python train.py --encoder_arch="convnext" --model="encoder-decoder image transcriber" --dataset="seven-segment displays showing three digits" --train_examples=48750 --image_size=48 --crop_scale_min=1 --horizontal_flip=false --translate=0.06 --tokenizer="char" --vocab_size=15 --encoder_isotropic=false --encoder_norm="layernorm" --encoder_activation="geglu" --encoder_mlp_ratio=4 --encoder_layer_scale_init=0.01 --encoder_inner_norm=false --encoder_patch_size=[2, 2] --encoder_depths=[4, 4, 4, 4] --encoder_widths=[64, 128, 256, 512] --encoder_kernel_size=7 --fusion="cross_attention" --decoder_width=192 --decoder_layers=8 --decoder_norm="layernorm" --decoder_norm_position="pre" --decoder_activation="gelu" --decoder_mlp_ratio=6 --decoder_head_dim=32 --decoder_fused_qkv=false --decoder_bias="all" --decoder_qk_norm=false --decoder_parallel_block=true --decoder_inner_norm=false --decoder_positions="rope" --decoder_cross_attention_every=2 --decoder_tie_embeddings=false --init="kaiming_normal" --residual_init="none" --optimizer="ademamix" --lr=0.000455 --beta1=0.9 --beta2=0.999 --eps=1e-08 --beta3=0.9995 --alpha=2 --steps=6700 --batch_size=128 --epochs=17.6 --lr_schedule="poly" --final_lr_fraction=0.1 --warmup_steps=330 --weight_decay=0.1
Rows from block 13 of the image encoder, named by matrix and row number. Each number is 128 + 24 x the weight over its row's rms, rounded and kept within 0 to 255. All counts start at 0. Numbers have three digits each. After the name is the row's rms in percent of the matrix's.
# fc2: MLP down (encoder.blocks.13.mlp.fc2.weight, 512x2048), inputs 684-911
fc2.349 096:117106145112152165139115160160162124132092103108123082111139090126139072134071170150129114149101146126115107090088085115143109051147109135136163139125115126122112187126122129105134089137100124140092159137138105124112106111122137142196154138099160132166128129113103105156097067109138147140111122127134118121103147147114078138117148112179108091130144142132127140136113119132125122129117128094079117099124142123123155143077121142162119148096108133101165157171130102158114126139165121109106155103139118103129169117103098166118159105152146107151139105109150146134101149102125103121108123152116153124168108147109156129155143131163133143144133124105148169136128131153143133096099134135146134
fc2.350 101:115107118138118132112137100086115141161142160124105153160132125114148139149120130140105129151118100121097158132168134113180114150158130147049105083129125150139113121073093152158133096141118109108109138131135090132130079117131106121118098105147074162086156094123094123122137136172129108091130122121147145142122149125074147128147157151135122117147160111125134136147116140122102123097161135151109082124166121092076110116123066172130084136126121137138102103127119170126140106113145095106112158156072183132113152099135159131118133118157095106152112120122106125123080102142119122140104181106147165128156185118112128147144134148152115101095118122116112129092086141120099113163126132147155127
fc2.351 098:126150153138142116112136104152177125125158120158136117154117107076175100097167118127122139111122098127098139155129098109095107106123145135124162172095143121092145089138153126139142141105100104151115100125069172145135150164099145123147143116141121130156124136120144148153117059112122154134097114106117135144129120122133154157114125165103098130121117148167074147103186131120138138119143148128094132148124148119159158114119134120143138125159130118147135153093131086155186099134135129142083123165141106115114119130141119169124135137122159142122117128105187076116127144151151160146138162077127100073094124150147125083113126119150187115085160175143122173114131155078112126140141131139150113
fc2.352 101:096123123102117122147125142106109119134139134145114097110109153131147127156144102123118102136156163116112130084127110129130175128155140096160113110120121139122147151139124168080091132124155113140105154163141121142100106101128068129092100135124122156122166101121114083151131097128150124143108138121121135171088128135115158070132142154116136105133118132127101141143107140131107095134149139096106142115115156142169130136143119180124145109128134140146120136111116122106122145141112119110097127132139109158105123162116136125102145120118118150112153142167120065138124153148113173096116184116165093128121159149117137130103156128105120176120115146147153127119120073122109109124140140094165111
fc2.353 102:093126106092112138125145118099116114138119158070119088145123118122089127093110123171143115134123092132090115147109136101123101089157157120128137085124136183128106146107095169140076120138105111133104196111166154141137076183146144141142125120131124206090098138098129138111138125114134113117114095144120141130122104137120101080082118167116147119135101136113135125122097117189120146117155102147125109094119130116139206105160110147182150105119107125135147162104156130097125177122104112117149104119092139160145121147150153143111201116106136112159157103130127084132115093132094098148107154120116107112136148165153120148134151137111098141134107158171178102116101137191116180085134123146187174
fc2.354 101:163109126162139131133106127131171162114145135118130133204142113157156130098139192126147115163131128125105110106141149142161147152063163143142193198102126125107145116111158126164154113124100146075150094143109163133115140103126107133150094115139143110095126169145131108125117149171163173076106151138108120130101113191133162114148162133142117124183141124085161111108127135149109147123113072117091133092123086107121120112121120135127167122124121143123103139161104144116132153150124079106104157119142119118144133053135157115129144154123165146147127138167140114110086174152075162132157090118088146165155143104136157103118094128129098158155125119099088184153090122116126109087090144127130114
fc2.355 099:134113144145129184116074123111087131112127178169086130157129102113153133146137130130099146081147123115128163105181143117131134138132104131129141150136106133143110101144120106108172128138155149141109184116139131149106117151151078137105130104140139120128121121125127100150124133126119117106075105138097150131111109133174109092143143141129114159128135136132123151162186120087133120123151093133114131117151108114159102146103104142110145133111122109147140130166145155099152128144099129149152111102107137154144136125124126127137104080091132132129112133136128130108177124152126145152147158174106141114144108096152132129090103109096139125082139139143131106114084128088118147147122085090101116
fc2.356 100:127089124111153122123127149136170088138088129087080080147084114109082131122128149114094121153053140148137078161158133131108158109160140128091167166110169092146111128106155143143079127149121109119162131138141174135114117120112136079131142143147113152086111129112118132094139171126138146109091208132162162118117115109118114135154151111143114174138114131169132122114115145116140097111162109118101156100128127118158124116097175140110137122133138150092074133124106149171113133135143106097147123130115100155178125107095142130128135130113159129130171117137094154136093190141119085115163114119183062115164145171164115168153148093110139123150109132128135133158136166157092130111138147160100159
fc2.357 104:126127138104093118154107079136138130209142103100103180111110081129170171148132134157160148106087130147094154110137075084129121108137102108161109090157145102170106155138145171140128151084177098155096119152140079118130106117122130168137155147136082080091158138108131152129115100137080109119102098131104132129115125182143114139134137136105158141147113086130134153144158118105118124122169128098125132147116124177154136133139150141165147153112138129131121120115136140144129112078097134167161130142145149159087052145076108147179133141134095126124160108113143114122109117152174136140130106151142185132142129145117128122105114092103158154097082128112169164110126165100134130139130124117127091
fc2.358 096:085157144122142158120108171084140134106133130133110148136119166127124085141136118144113168086114119146109134087157150171080099153132110148118173158148125135121124116132172125140149167177129152145128118148124093121148115091163137138120113158090143164115173108146136107087143117133138114144110157123088132107123173104141113129108164152144128133122129156099166082120169113157151106123165113141116155141151055121150118141093110110097101131123134159129126141121159177121122136124157136144131138072126146115119135183124095114172117169132156116145169110137106112131177109084081122121149129154078119124113144168096094089127110109133168117134132083101142143135146115146123159125153083119111141
fc2.359 098:131135145133151167129101154063138128074117130145123131128133107154101109146111135122110143122171108096132103142157142155096122140156122141084165071150163131145157126170137153102109130138142105110117144110141145137143126106159100112127140125121137141128118173131147169157106107156108092142154108154107110121141135117129164081083125142128153082122154077143112131153154123149100122144144115148129130105158162085122153108146147150110121098128114163151102143125105174114118115151112108139104095140113135125108148145118100086135094134078098143118153099104089143138118114170160156123105135150138149101154148131109137175117129129103101134127120139116131110138127143113107107121132097099117146
fc2.360 098:132146122157137127087113088133151132098100111100156135126072105120149134131157136141120130116156135144135111171118133146140096162120148128127139102098098093149137145136139189092057130113130112155147157122108133139120122176148174108137147166117141134147109126147143111155126137102140135109122106155131140125137130107096128084116134132160138137133125091133146104113081149105158125159127125101111098166129146078113086113106078161096135155157141126130116145145133094077113145085126138144145109133117131120132146099092132142111155152151138106139157125140145104105143155136148150140117123142153151127120098146119137114133111166143151117106137137149101126126095148153145120126144135112135124
fc2.361 096:109125120104036120158143068121126118131146144077161085160133136099130136103081117131116112130081146102150135130164166147140133177111139145087110149135109107099155131117156128092107116103109122134159116116138106134113170156168191106127110134145118124113175145104124155134102138085135141189142100103124151132112092147135139132152114106136142136137151144184143105123129083098154156124092131126145138103108113134118140137171091117135146146114148085122177140106106116150131131143159112169103155143113154141131148099099126092170096129113104171178132097119182142102110158120101160089130116112149171111133066114144117171126133132092166136112195148137168142096160060132117132115141162148133126
fc2.362 100:133116113080140130131123094114136154080131133121116088127103156159198124127100114110115148117161125125132130106131146134142154098130145125102115113122110118110172100157127147138111149090116115126113120115115114138106130130144134120126109124120127142126148154124135120145114138180111090136109143109133106128101067125111134160131089155126143136133113126100135120086142121170119136112138120149135080103117097123148116144119135131127131113100116139124129134106172129112103139128128122106136117130148105114110114142108147151134174131101142101095134125138114145134154139148142112138125130119092067085086152150124168111141153118133165117138141091135153141112141133117072141138166134144119108
fc2.363 102:160120144118094107135165099097133125150147113122143111145100125141106098131077117137122144105141093151118096146116129160132121152149127112108140090122119088153125136134188106128100124146160156124112146105177127115118093131125105111125149107170138110148133095128098087147142134138121092128115111128164110128113132121130138119092111132098166125142118089136131100101132116136132147189127125152102142138121150129158113138120132121127134127121136149120105122119129133146142170106113107129097148100094125121146139134113102176141142085179082164127125104161141105132093145129105165112120100100115134176119121094119128148109127120101151142105139145171125136160123111116212099147150151141122137
fc2.364 095:119148142136121153128094127148115118167122152125132147105127189110117157182145164108129140077144138087103149122136161134148123155089130134143066155153160143140176125113092094114144123107126107122098117055126112100127094091124088144129123079129108136129149136123126118098130143056136117104119133141113150096143151138111075131096134153140140137101127159107082178132170164072159138159100150116153134146132103144130117104092121197140084114096143112128137156189105140147145128107137141188122102171121149133151166107185149097126113110158152160098125101149138161137145140148125130125132161154123086132091121122121119148129100123102094099125097141138102129156135124102106077128156180105107114
fc2.365 102:112115121145129109117130133115124114151104146138150106120111156105141120128171117148132119116165144108111162131154134119112130193149115130142171113138125138101110107137095171136130150133118133139104219108107148090125121117115131103143147130126108089120142137184131118104131128135100096110131135108132089153125134147129202105088129078118133096113141114113138098165139091120093164121092080148091140146094122111195082132140150108099169115106106094135119163101090137153139135153091141156149118165096191170123099139108092111170107163080130114132139149131093086112140108129141141107092120137116136133078118136097132127109125131114081170144137140133167148128117118115095114112141119131151097
fc2.366 100:136156115126136093103166118159146115125140092098109126094118112070149092119152111128110101131164152101150097116091135137097106122178169140120137111124135118123156108103090112117118118156111121135111140169119164135139136148118177106093119123126153130179103151148135138095117183144125153095171125145102103157135092096133074171161164144095123100110108105158112145119143130104133145108096102116108109097092134092154140121084152135094155159138105090149110162098144109158157149128146121094083144117163142126174140152093115133099089124135134103122138089116145147133125172148128167157163101115125148131140110107129119156133131116160128105133138158141103087098129112168156136117122131129141090
fc2.367 100:074153137151095149119109143162119071144087118116141149176120108160086152172130126128101123141100123130138117162107135113135122099080092120104164128131157143160130109107153113127087147076138165115146136114123126128137122101111091108120126114132163128128129158109163112140143162136105091130118058102121084112126104164069116141123105167082159159147126124116114162175171149134175147123105146117188143133128125121114162155103109144144119128136117136152157133151140113111138099107100154138147127106122130149111107112116106160156144115127100125132145113136108135123141164080135102104192116141151124098154130150143122150112121125125122142093162110102193136093107153156124124105097125135096124
fc2.368 103:130115140127135108115123165114157158088080134117125113098151136133160088139136115123100108144126111122109103080139141081164159141115133102122161143111145148114178130147147120126116145166158105127157114149125123148120188110130124145147110121102114112080127158099107095151148132152127200111112148107133121170157145118169141154104129102127110122136115165125146116145137143140144095148112086134098167098103131123120115138143162088107097084120128133143117134180133111102096099113146108135165128139152171137130092140117130121096151146105115149093127122150102132145129121143091127160127110129141099124108164101139114126082142155097135127143125124110160149121110135141114119143119118154152125
fc2.369 101:158088131130131147185078133148098097113142136093133101081116125149089146105119102149122128151135094130133142163136132177126138153136119144163139087108119144127141145130120118135153138156108131101120193139088138158161090134131138136146102101101092140130111116120126148141132146131131112098161123146125148130154182123166168106097123121129127135121159152133154108139103131163118153100094144133093138164129091149151147095154179120150129124130102127081103091128083096143119133120119138120128118126107137120136138153133120101137129117128148094144139135147137054211101179121121145149097143123133174137112146154162161155123160156144107134104126132106136108140108153142153146117157152118081130
fc2.370 099:101114119134112136116123155101145135148124132165111102146118132120114147137156114092150147130135099075181194124190133191095119133104120137134162151154153124148134162118129139104177134176139105123144139092145131119143115122143155114142142109116117126113139133125086142124097178142118130128156166100131109160125155185129196127134161112181113111128089132130134080129142146138089110135159116111145083131101115137144119168125102154060104152118164137176121151169124166120186121134147110152094143158142100151070171100121104091128108115091113131080117129131107153119135077084139145173110115179116093149129132165088127101138115141084131095138124116079174148123097101125067111109138114142087072
fc2.371 103:189121159124133125115085117148143128138106109102139159122118110132087148120194109114075124129132143156151140180151124086157088165146102117107158129131106126095099126126113129165116140164129109114104139142119151089115142149107147114166112069119134143116121127149129110136089138126128167114160125094160098145108098156171124107134145129177099144103117136158103127127112125076150136129147104163073169144104132122163088132158128097066170120117119114163150107183151151121119106125117150173145147112163129103123123137154142128112131153155143157128131103130157103084061116106152133100127152121044159101134155134124139083106116140124114129105143140143115133133193090154138113092135138123160110
fc2.372 102:156132126153120147102117158089116058118134133116101167128137130112087103158091142151096123124106153142110136113119107134161148096131094099116138101105104119134151122087157157189137137115147161123144139092124107058137132095144150128177125131133122136098163139162123160113131130132132104115172142128134098127112130127122141115132162115114160129110129130164122101148155143183131140180141106141149163127177140154096115126124133128124144112130138132098129083156141142150117138068098111146142133124124112100161140165089116160121116115157118174127159144121115118096083100134146129140126096090157150123143144136123143161125144106107142143138131110135155120161137117138134127118122104078133122
fc2.373 100:136144123130108167110145121103127148155159144159101124146128157144132149130153104141147104099159157155117109128138084117139151115095149088135131145121100114132120148139168068137161112142118157133134131118178128162147167140142113134113108106114074127129136109123131104080124112135132102124121098092137134144143130144141111143100124137183147119084126113127114122109145078111112127140166150109070073164124114103134068120168155148135169098148140140112130123102170130140172081126121152136123153151109108126130138149146167119149141121142117075142132147140159165125179102090136105146127147140099142160137125121117144163128127086140107114130126098082127151115108108065143100104172141126109091
fc2.374 094:170158130094191168098128129158135196151104164126117148149113132110147141133175148121115134070148117137140127117135116127124098117088148148133135144193145111131145101131137116141165140127125111149155119104088143129069157146169123147131128132109136140113110136138128100123151108105136141148146145142138105135154111110136139090105129123165089130135162163082153160137132166109171135153147113151126116175094150107118141139139064129140119165102127146120154135116155102102119135158168145166122146144143066129120145150144116165162146156095106068141131111179160140139139112135129142103124115171150166079147121148121119113120150108083128109104141138138092141115104154116147161129107063139088116
fc2.375 097:153101158111136112121162188119144114069145163110096130150129120107095126069089084147098066160121149142152083119096148106140135108115113130126199067127145146121156109102115085170083144146143181077109167128140155105149117117150113121115168115117131094162165148125164125115100140172141190146135151124102105141147101176154132119141088108101141137147137129133122127116134122147115134123142089128103118118172144127144134114137099111160107076123133144181142126108154177135141102132112157105130132136088162146118093107093164123125130097127095133118087122124120108150125133111103122125108125148132128061144146143122123120107190154145106134059119116110164112094133114110148146129089124145138145
fc2.376 100:143133073151138146121131112137133168152126119164111183122141062128142084141124140152101121098098080091136110107094087104123152161192135134109133135134117133121103125118111160117121126098146137153160127107121132130119133154153117108131097154083105174108128126118108102115124142153131138075105116120110136088127106170119121150164140130127119146141143114107143126129136143124114136143111077161114152095142141120124127119103130148158116113156129117167101113088118110094136109118115101141138156129076124151090121110190173167167139089128147136145120156150148132136154122080134144115140168115084169113122125080149160119111147131125139091097154155112128156112120133139125137142088107101155162
fc2.377 105:160141111126107155118135108138123088100137144113137080087143137123128098095088102128131118140155132100142111142148132148130127103104111118154141109154163178108153154134096135138090187085090117138112146082136121146147119096109111133116148112168088091117109176119127104094132174132169127132126110128122104121155112149149181110087126118113106080181145105133126122127114130139145103139128136181150101149092105118146065130136096142100146114132156123143128109112107090143147115163092129115111150135114142153142108128162087131116150137098115124129129117102109107101079149113110110156108105096110136112145116139136108158129093139146133112146093159120170166131125111137099119160156134133163149
fc2.378 096:093126155149143146168103102164113189131131137084122096093129136128140133163147139120138139144140129153172130123132104114094126121111114138092098148129130157151156086126105138148162132103169164160105149146117089089113149116151131079156096133121153139153146160076163088172124118107102109169077134086124189154123083103124120123138145138115133139137137075122116112096172131134137149136107141129130144097096156133165109157080122109124137111115109131160107127082181135153143159106145169140108155142131124138149151148083138114128125138155127087119157104203121109143122108080121134138143122108165151116127182170115136126137156114134113162138134112112149137098112163116134145108128120162105122
fc2.379 106:084185144097090151119144149131109121120189130100120129147131158145115158098111135088118144141153116128149165138110112125113138131139112079102121108151144143079150165104171153128176167145170137140110161100136128134156068102142147167120144134092109116067111130091152180177119125140102101156107100122106136154181139134163079103101125131066153141131121115178130132121144130174145114186078113143120101142126093176153128136164133132128102123159177085082118130118114132157133104113083115130112144130102138100092119175088083125098139187152178133174138120112111148123147126101092099144145126123168143096113167193113124134077172116107157160149143111136176103123161109130075118091130121116123122
fc2.380 102:115117113080160165163112111141106078121121193084108095126164137111141144102107125117127146192129107086154092163137127136129158102157117146071089115136106126151110153089067100128104157081135132151141145127111113134137091147138083120113179078132136146144121087122153163115102124128117155179137130114148204170125131119125116073151093127114082139122120118131144169105170096137137107116105152155166113135132137130161164104108151129146136154139125113128092153097115112122122144132136118092059134142125104075170124148152102103099126159138141111091154096106118115133132141086086141136113124143175153108145137139123135125141173115129132121149127135128111115139124123142118115107111122122096129
fc2.381 105:118117111112142164142121131129132089120096160162136148136171142138128124166115122114149176153117131142130142159148146105151162170147147159129116121108143107179063165133145130153103101117146112139129140122162110097132133131157103137097108174102129137109127116118150135093139142098088107110120135164157156134148140165108121101111142074115144117129132122108125110172149109164165128160165096120154143113138116105113124125089153108128133135105163151121101157111114113101099125122123114164112136149129143118147156119128114146116096134131142158137116152147136126130094101155100153078133146136107136131078169147171154132149131132094111128115108141110109124117103154125130120149125146110125130
fc2.382 099:090107119126138121137108083107097133140140116142110166134201128173103141136107135146119135126131110148126132079079154164158148164121075095129154144115171157131096162110141121109120163128110170110138162134102128115184109122148132111144122155145142123140149131122139108166114121153154125138136141095151131143117090094153127164129126146110120132104124122109110148113147115145108110107117141104147177091135134151128186134130097102150132129128118107130118095109121113128153145121090102122119097132150116124169146148142127119058105064161139133095100131127151106107112142115135119121140147126151104139176146140149120136102117137174122105109146118093128061150126144116167092137123121137158163
fc2.383 098:090111126115118111134142159095111115144140127107136117085097119141151132112142092126153130140070134143146097113125100160086114127136119113115119099129098082181136085117170092126099105080177123140124149157112139120058134141144136112121146142126175118122169174126129093127143130147139142160088136112115174132110130097105097124144157119135103123129133144110133122120112121117153124081124168106094115125129120127139142097151129181146082121114116136103123120113108131133111144093129111084131155120159083130152113110130109132138154142145171097099143141119146125143153162148134125118090126149134152145109091133080125117137157159111124143141097128115094134132092100132162115079103116083148083
fc2.384 100:130093169148100126139129122120156162190107180100144127125119112107163108089145119148159151122172129123106134176111134114139102173139138153141146117145128104130088110133120123122103146139152104130119157133134124131135076119124069105111138098145102108166067150118143148167140120136137108138106118146115174161111140077134144134081109097131112122174138124119136135140149064141139110106162110142148116148112116175168137120105137109108165167115091089128141154150121104090143109110164109141116159102119159118131110109199145098140120085115108135136136137113131123125128110110131124180097158087088197129112109115173159133123115146092085163128096121117120114131102148130176105107150154110142143
fc2.385 095:102138119160105117152166138177149124120147148133090140162136100148114118150086136111120157117182075124140146146123130133148118119136108108156087176110119123144143069118093113117086123117155155104100171129128136091112128084159112125133111139157125123169173122095152114159122100121119111106086162119133113139132132145161171119091120126133134135165119177108111120144181164146077112141108122137131109121140122182126144122151137109134127098111083120120096099119136139085126119146101164133167139131153106144100122109155122145124132154150166080133151129160131125109128150134087142094147108123134114126105112132162168163176120130109128125083099094109130167126131127142125164113143142144072145
fc2.386 092:143085115130101106101099126119143071138127118093115142136140131154136097142127152115112125165099117129108125092173085141073126143139133115122159079139105146174116140110133104143127121129151174137122123122117132103120134144129108094160123077148104109109131169135133076137139143119114098126131121121126123134084121129118070119138156080084125124132139119139118085105110162123152128121135172113124165139145134153152131152143145150142116160135114124142097097119118145142138109131136120107126133160105101119099117111118118166136107075181117163116137126083108155155116119178124140092117148087131147109091152145122134098102106130123153185094149116107120091117157141129152098092154130146136162
fc2.387 098:118132120154189073145131127131118136105143117131141158112121127099128142171092130129109150117092117127143161132089114082172123150114107127103061119104089153107101103155111104098130116106116122146100068150131116129177149161128133092161152115092145147168161133138111106122135114123133115159137098126125153135099110141137097120147098153126152137109087119092117171116194123107150142103097111102124147136165143154158111087156113127127145119146087118128159188125155149158163131114106147126110119160153140121159139139122129118116123129162147153149116157066119106148192102125166097155142139115139176139113087146136126111106115129142140106121104120118127108090159132109155140100156132098132132
fc2.388 101:106109117153092169099114125122151109135164127135177149141137114121139135140092103105106144148142132156166105082155096145126136143149128106139158093076102133114123125105133117147094105090141143085136131099170069137154088111160112110135114139119105134081151110078169134168155111133107104071145155123133133160081138094150147177137129142147107139116114131181133131113136113091148083146163106054120124135148111153141111111104146134118107109141164144140102138154068138103108119152118126098147106165098133148104148178080148182163099155128131120156122178168126104159122090163150124126114112131156159109126156136115142153139158128126102113100122151156128132107112140134156135140146164108132138
fc2.389 097:098141134090126134157115159107130084138164099122088092118143153122140110126071134089120110144138115151134100127123141168135122097128143101130157148151094121159129167110163143105116151069150119124138132128101128154125134069127104152115132087166099160107127130110146124126152138144141152169172104109103159124135136137104119120138103124104134120098118129141121118133112128144127143144134121130116130105094130148186177147120127115135127112098135123142097086109125086161142095138148122094112189155153139135131134099112141067165110150105080056127149107135141115119097117121146114145123154140086126156113147165123122163149131131064166165147124144149149123129098181071095136128126158140132136
fc2.390 095:191095132114101105129116102102166156138146115093127152124149090164125104126119125145113125169129161124114151158157142098063165067119105105111161112133134110130126130108136115056164096076141116135123150155115090109096134177096163120109119130149131114138156133135131129152109135112134101104132143123151096105142152116112138160160147108111096159136156155175153166117096117109136106149129161173116148139164158106126148133113122124138146119105141169099128092147138135120152117132142134162118121091110120129053149088111143138110129164147102122109101131109110120177120082149129071131132115120112083098101148123128103119106114098102160125145110091138161121110126126150104141171082101101151148
fc2.391 098:155104161123123111158142165079101083099152120105125096117107108144117051130091145134180137177138118083101132188100146176114145151145125142142126097121135107123150048163103147107109147139102122153115152125113114130076099150171170150117117105178162111147136142136103150136156136164150100092089134160130167157137129125137130102142090153128116136147134145132091143125093117131128143113081115136116158106150148170160129106130163166145133192107107139104130116140131146097106146124135117093125156103164140132139120167114136141133124114120070123116123146175124117151102124150138088177084116119125135086156145147093192152108114149124088146145133118154123108138106131156114153078117137138134139
fc2.392 101:137119130153100145142150133159175147109075156124157138159097122126104120142118113119125169154156149137099130175117111133124109176155142101107128126188112156149109144133107145106112104108139165138148156134133107137128175192131130127130154140119128082123144142107118092082139164133099144148128153116114138107125137116154124090140130101111105149165146132122127098109137166154168133124104084114115136154144134133124129110115141113135156141131095130139112094118150099121145156112150130171133126148144147157136131076171148126118150142096125110128102116099187109075166124130081094069151092139126158150116102122146092125136118091129096144135148134159160140113175112113146113118117147174137089
fc2.393 100:111082105102135163129131087165111165129100110216123122155122127170080167170145115132134133137083148095110125103094162089137136150131130115113111054123133143111093131169094129135128124165143124176111099158126117144170180127149113109120121117188129139158135096152111141078096143080131117111178113111087114114131142109145151108133093118151103126117107112084135116122144147116107129113146127124105112139151128130132109108129109067082130176159061114143109139140136107115127122153179167123134121164120148147165148120148140124084121102156142156132072142112146102091137141093121140149120173121166137136108155083121157113129116127147142148092119117114157166110104088137151112176118122124093108
fc2.394 103:125094141139115102129154124165111118084108137106150120140123145124090085127127105151148148148117107102131126147084164124145132077131107124075143106153164118098090110180159129140109135110144124124115151130130099100106148172132124155163154120057137158134157129135103145144131120128165164088142120132152148109124105110119124113129132120093143148112122132107070133100128175140138163153123119163104156082150192143112153144119137105125107130135074152077104101146101132110104138133132109153147125072130144150096125165146147126118111150093147103095153167100096106125117159128141107144099093097156137135145121123121110130119075118095108128125136135139155088148147078148134104149132082145122176
fc2.395 103:133087137154153099135142172090169152147123152114119098090160101133127065126110127116131162171061114103078150146110145087130151096156145117122188143084086103131096110188143119149123127138151119152116112149130136138124180143107120117120130096182132111126109130159092087120137113141152152093177093087161142134095126106154153124135071079135126142110161092157127079121113128121134157094090143109119154135090107159139150126150121136180169113129147156145136105108104086102069153070142110146141131145093146116137096112142075130074143117130106088135132140117118155102117170143109151150114125148152134117163124139147120147143075134107152128116155176113095100153112123132160152127162156103132099
fc2.396 099:107136139157161104094131126141115153126144071154108171133164141140139091159125112116142112094112150078097187105110168135102128109143106123102116127126120119163103044115163136066131135137145161133118117130113130098128159169067126075131137114115145117158147172104120133111097146134130130143136135139147144128114145161104108109146104120132133124141136131146141159100141169078105144088137153119184088135171142147140169149118114126122127109092145084113123123096098073119123159126126074159150101144166117162167157093152132157131112130135093144112151113111148162137133118105090087176136103085146110132144138094137123109116101123146139156123161105111116075143141106120161155107116159195137145
fc2.397 094:198106153137106133132137163109149131103165145125094106149131133146097155124131082171152127151122114130132077155125112161107109130156135084127150148126112104126106172151105143137097138144166116100089133127205157148157146151123138073114149121116113125165158159157127127105146150117158107061103104116124087139141144091158177118120132062125119112106086144141088100125117097116137163113118122154136119061165159122163112104198127117137126132133167110134123106109146101116131108180148142134167114129118150144135120128104143155124126153077106107091131137111156144115124104126114106134073114127117121107121117120155102145091109136162098117116140102169129100088131126162134124119104124157171172
fc2.398 097:071160169147144151089104152131131096090151141145145139152100097109122139110179105105126121100139094170167151110138115120153105170124146124102130116140157151107147154134095137107163138115126136121102163139137109128114139144121066105133139096081151137098127174152117120108156116137163125153147095142125121107100171123137146120079146143141154120081123116146122128181129179112144160136120110114142143126139172143089163113153125126092077123147112128124126118089141136104117141117074136109140106109166120148130148150131148162117113183100127099124123117140131147107102093157116121093115061126140126183110119095157134098097104153103120160107160147128127152161126129171159108120131147092129108
fc2.399 098:113071132127110130143125141122117134134094141121120122139173113159146109145103110125077118174181108160159142155153142127095134172142123127084147116122147103108132151139114157114131163149143083100133153089173143151156109127151090137105126145121107136138165123114138155137184131084128125119172152147079107083131142173157168101086122134144127155113135155107113109214128143160111126116132096147145146152104105121088122142197176094132109114112163119111119130131110151141119153153140108118105079143153134133112109163147130124132101139108101131157114139109126117157103115161155103132129133127106125139155198142132098142133094151160131164130111102158153088126162118142083164142158112109117116
fc2.400 093:177118125130143101153118119133094101132141171151096119131107101175127118097156099138131165105131120152164124108115112088084138140139134121117108122148116114092150088109110108133156110125153137135131118118163100084116128163173120156119105119123127115155147114070082116122133131152125157108137152160135129119111114165152156140105145081135165119155114105142097152162127146132084150087151052137119148142166101133100160110121135165112129152082097174100125148138161158124119100110106140149079084127141083084153138181128153138112152135151130157127142111124123183148171117111117096144110104134104117102142138147118134151124051096140109162147139121109132159116112102119104117112149143102110161
fc2.401 101:140103115125142116095141138143148106131129168101110102103124163111098119123090061141087166164095122099102113095102147093110160103184133106136110123090111118123113139145141146145109115164103100154151122134138140175138167116098129133133118080156108121147158107114159115118130143094126132122120126151147150122113108090145140128128098122157119116109177140112090122132111140133150160135151110112113159112114138141117190142122092166142139110080083122167082118100161106110129132131165111099092157160113088068147070164127121165123152159105112125128126122152143111164119177119116166163134135108110116108091157099157147112157164117115107128110099143146096059097146115128154143115141146130158110
fc2.402 105:065117147127114116130126161123147133118157133104106128203163114164122144152127116126151143139138106157076127094136142146139157141163145085166141159122124121138131146115138084151104120092167160129170130135147136108118093066131168113181096131097148180140127107110161099171171090137128155098122106125113138149077126088157133158126129137120147186113159113125158121142173144135126098110170115139135178123091118127127184181155098134180143089128137100077108139110115137121105124121115131120136089110085137150149090136169139160126122132112142171121133132129109104132192105124120169111115098124121135121132119145125125138146120179124121143168163082083112138132111115140101124121123153175119137
fc2.403 104:133129121116126084114171139086153131099111125153136123141117173126111109140128133131155095120117158076136139176130129165127113158155096119122124134110141058159128118138160115086123115087129155151125154161127122093135167135116156063124133091132096084128102132132110125116103132147133146175136094111167106142159092118110151121168113107153112107123094071161117147127096141098120068100129129138132144102122148103169098107136177087144154144161147124173112083080125078124123103180150137148137148144112153128110124121173145095113087133160115096107105153123140095108120144133086139115104098120130129157102132122146126151107105155159133134108105112113097115160173124138165105099105127159131136
fc2.404 101:086142158085119111136163146157104085149164131144144118161161108124115112124122134137145130150101153190158096134131100121121083124169103079124134163138133139102143155110136151129181172119118130096103121158156143134092112123098135119133128131147114150146206101134088153155109092078129113135138140126122153110120163118163116102110125183153117138146109142112113154142111170138124122138123100104153156106136171151121108172112126114128118118126114107155143144139165105114133123161123120159103085126134155141154125134070146094100120154116118126107152124109156149118128155128145138165115148125147101093140146169104121117134153131162127130127105093082130165107126162150092168125145151143087091
fc2.405 097:126115105115116139132057133130157144126106104136161141132152083143113080119091125154153153148138127110135093115155128141148123111092151128127130109118106104165121160114160150123110133073146143096136120159168115173081077131091102098136144071138100115139108128139119093120100088145130105153143159123165126128134098139113065114125128062140121105126159053151164094115116119096151178107168170160112149116154130111113127081138115081099100128166108136142120140132107128153128127131127121138164138117133154128107112083153102089131177107139167090107144104135141091096114086126100122146156161137117104151152097121116110130161135153103103132110160170139119125135144111136116092112125116129125124
fc2.406 102:119076110107125133163103153068119134098121138129111057156153148110136160117125113149142204134090098162182137093150135151146122154107160130097134149131116125158142162159183131123145137166127133127134129176142140173131132092129096109130155106093124105113137099131103143138168117160162111165162082113137154123115123119147109150099117085136133091115124128140122088119133112101151098111167153130152127133135130147133105112119092127144138146116122121130106138093091114173108147150121122120148176129152100161147108132114064109107115119113117113132131095120116119104093157105114123084135117108117104131098142187174143107142123100096127130136138135112099161190103107117164144133128134132131104
fc2.407 099:135128156120125131112086107098091143161125137146192141175108072126118138107128104104146119145159166114177134159127107098127098113121142080146126083115158108129128126148134114128074105131126132116121141129137104124132176128131116116106129070135116126152175141147130148135165146140096066099156135149153118139101131133092144111158121049111132142102110163179135140192122115077145096103124160075120144131137174172165098158157179163149117104130146100119102136170152101096119130138125103112120149115073152116132114134153130135099095077173119155115130111094087104093139084153153150151116111112142140163128131098150122163130144136145127148117121110150121103160099139171178147092126185087112108